Weights of a small audio-text matching model: fusion encoder activation gelu, 6400 steps.
Rows from block 5 of the audio encoder of a small audio-text matching model, named by matrix and row number. Rows with one number within an expert belong to one neuron, the router's apart. Each number is 200 + 20 x the weight over its row's rms, rounded and kept within 0 to 999. All counts start at 0.
Before each expert's rows are labels from the 100 clips, of 14848, where the router gives the expert most weight on average: "strongest on" is what is common among them. Only what is clearly more common there than usual is listed. The data: simulated sounds of rotating machines with and without faults.
# router: router (encoder.blocks.5.mlp.router.weight, 16x192), inputs 0-95
# up: expert up (encoder.blocks.5.mlp.up, 16x192x192), inputs 0-95
# down: expert down (encoder.blocks.5.mlp.down, 16x192x192, transposed), outputs 0-95

# expert 3
strongest on: pump; speed: fast; thin (high-pass)
router.3,248,171,187,212,188,205,182,198,198,179,198,195,208,221,183,244,241,206,162,195,225,191,188,194,205,174,173,197,212,180,198,151,197,194,184,194,208,203,185,175,211,204,244,192,157,241,228,194,170,185,207,219,192,222,239,221,195,240,202,199,214,225,226,174,181,216,205,143,212,185,201,213,171,179,206,172,180,204,196,204,178,225,198,217,216,230,217,207,200,232,165,203,212,182,192,174
up.15,192,210,168,217,193,188,211,180,177,172,223,202,219,213,162,217,181,197,217,199,195,195,220,183,197,157,163,190,211,213,180,174,172,200,226,218,195,221,189,167,211,193,210,189,219,216,208,214,167,163,181,185,185,222,205,175,226,222,189,180,227,202,211,178,179,222,200,195,241,209,233,227,170,192,191,187,162,216,187,159,208,203,200,226,203,191,170,201,185,204,183,224,227,200,175,224
down.15,245,174,198,227,178,170,198,204,210,244,201,186,199,229,199,189,177,163,200,230,196,193,180,186,193,154,242,187,186,181,193,185,210,188,208,191,180,215,194,197,174,194,168,224,168,197,202,206,207,213,221,211,201,196,181,224,185,189,248,204,244,175,198,192,192,226,235,219,219,222,192,188,206,207,184,213,192,199,195,229,176,215,206,181,185,177,194,210,194,214,236,219,196,230,180,197

# expert 7
strongest on: electric motor; speed: medium
router.7,180,217,191,228,209,184,207,216,221,206,177,183,211,165,215,239,225,182,219,149,192,191,169,196,196,216,232,212,194,206,219,227,206,200,183,228,202,221,239,226,153,239,200,188,182,176,209,211,197,169,173,214,220,203,183,195,185,199,173,243,202,220,200,226,201,181,201,154,197,203,188,162,197,203,193,198,221,187,194,217,187,224,182,204,222,185,227,208,191,197,163,178,177,217,196,191
up.0,187,209,210,174,205,247,211,159,195,207,219,199,202,228,180,189,195,187,258,193,207,223,213,205,203,197,203,182,154,186,192,187,187,188,197,213,203,178,203,189,212,194,187,209,215,215,202,234,194,179,211,199,162,166,214,177,198,236,210,173,180,171,210,200,250,204,220,234,189,238,229,243,164,187,161,189,167,207,219,204,219,203,209,219,182,193,178,176,212,197,198,205,214,177,175,229
down.0,195,238,209,214,183,230,148,233,198,196,202,189,191,184,186,189,191,211,228,192,142,204,212,201,212,218,181,223,160,225,219,169,210,190,198,212,181,176,207,213,194,162,191,190,193,226,187,186,191,228,197,207,196,178,185,233,235,206,221,191,189,199,207,204,209,183,177,220,181,238,197,195,200,176,232,200,219,179,200,159,211,213,198,187,224,181,224,189,237,176,210,193,226,210,200,191

# expert 2
strongest on: air leak; piston engine
router.2,215,223,203,189,194,229,151,186,195,221,219,214,214,214,184,163,214,196,207,185,209,159,187,240,187,181,192,182,188,227,182,192,229,187,186,182,213,191,200,211,170,189,229,227,217,228,204,181,147,175,201,204,205,187,195,226,159,268,207,209,218,207,189,210,198,223,165,220,192,218,234,223,201,189,240,177,190,216,197,178,216,195,225,185,174,199,167,207,200,216,164,191,221,205,211,179
up.3,182,190,201,178,201,196,221,201,244,218,171,229,169,170,184,225,175,217,203,228,213,213,194,182,196,218,212,227,216,198,198,203,154,199,208,223,182,216,172,190,214,201,182,198,217,168,179,232,224,220,206,222,201,255,198,215,194,180,230,218,189,206,210,193,177,149,218,165,175,206,172,193,200,205,172,242,221,206,207,185,215,175,188,189,184,203,215,204,223,163,209,164,195,203,208,188
down.3,243,168,197,203,168,178,225,184,205,195,176,176,231,202,204,186,193,210,199,196,210,170,227,182,177,184,186,197,171,199,218,208,223,187,237,174,184,184,195,223,171,212,190,185,192,179,192,210,216,167,200,206,192,230,188,229,218,203,198,208,170,201,185,190,153,245,222,212,229,213,174,172,185,222,186,226,247,183,170,229,229,223,212,192,195,198,170,207,205,237,237,203,205,243,153,181

# expert 8
strongest on: conveyor; air leak; text has "noise"
router.8,203,202,188,203,204,185,237,184,205,215,197,203,230,210,215,188,188,199,211,189,183,156,189,205,237,227,197,172,199,202,218,197,195,208,192,186,192,208,199,210,204,220,219,210,216,202,227,195,181,186,171,215,228,214,226,218,183,222,212,238,167,203,243,202,189,194,204,208,201,186,219,166,198,251,195,188,183,202,186,183,246,181,171,222,226,234,191,221,205,197,185,207,205,219,191,176
up.3,214,229,214,224,166,238,182,218,232,167,211,173,191,182,171,203,197,225,195,224,169,221,196,184,193,155,215,245,164,190,196,209,221,184,174,207,178,170,186,218,185,185,168,228,185,179,186,197,222,193,202,212,194,178,204,163,213,192,221,189,201,206,171,211,224,221,216,216,183,227,181,215,200,178,214,211,190,199,234,180,206,210,218,199,164,197,213,203,216,196,225,204,206,189,216,213
down.3,213,207,208,211,195,171,184,205,205,163,176,221,229,212,181,223,208,196,226,176,192,223,216,208,194,200,212,204,193,174,229,195,176,217,191,189,219,198,196,207,208,210,179,179,195,226,198,229,194,197,215,179,234,161,198,174,235,185,199,215,179,191,193,225,184,218,198,194,216,212,216,214,197,216,196,217,207,217,181,211,238,206,199,246,189,210,221,176,187,222,222,228,224,161,189,195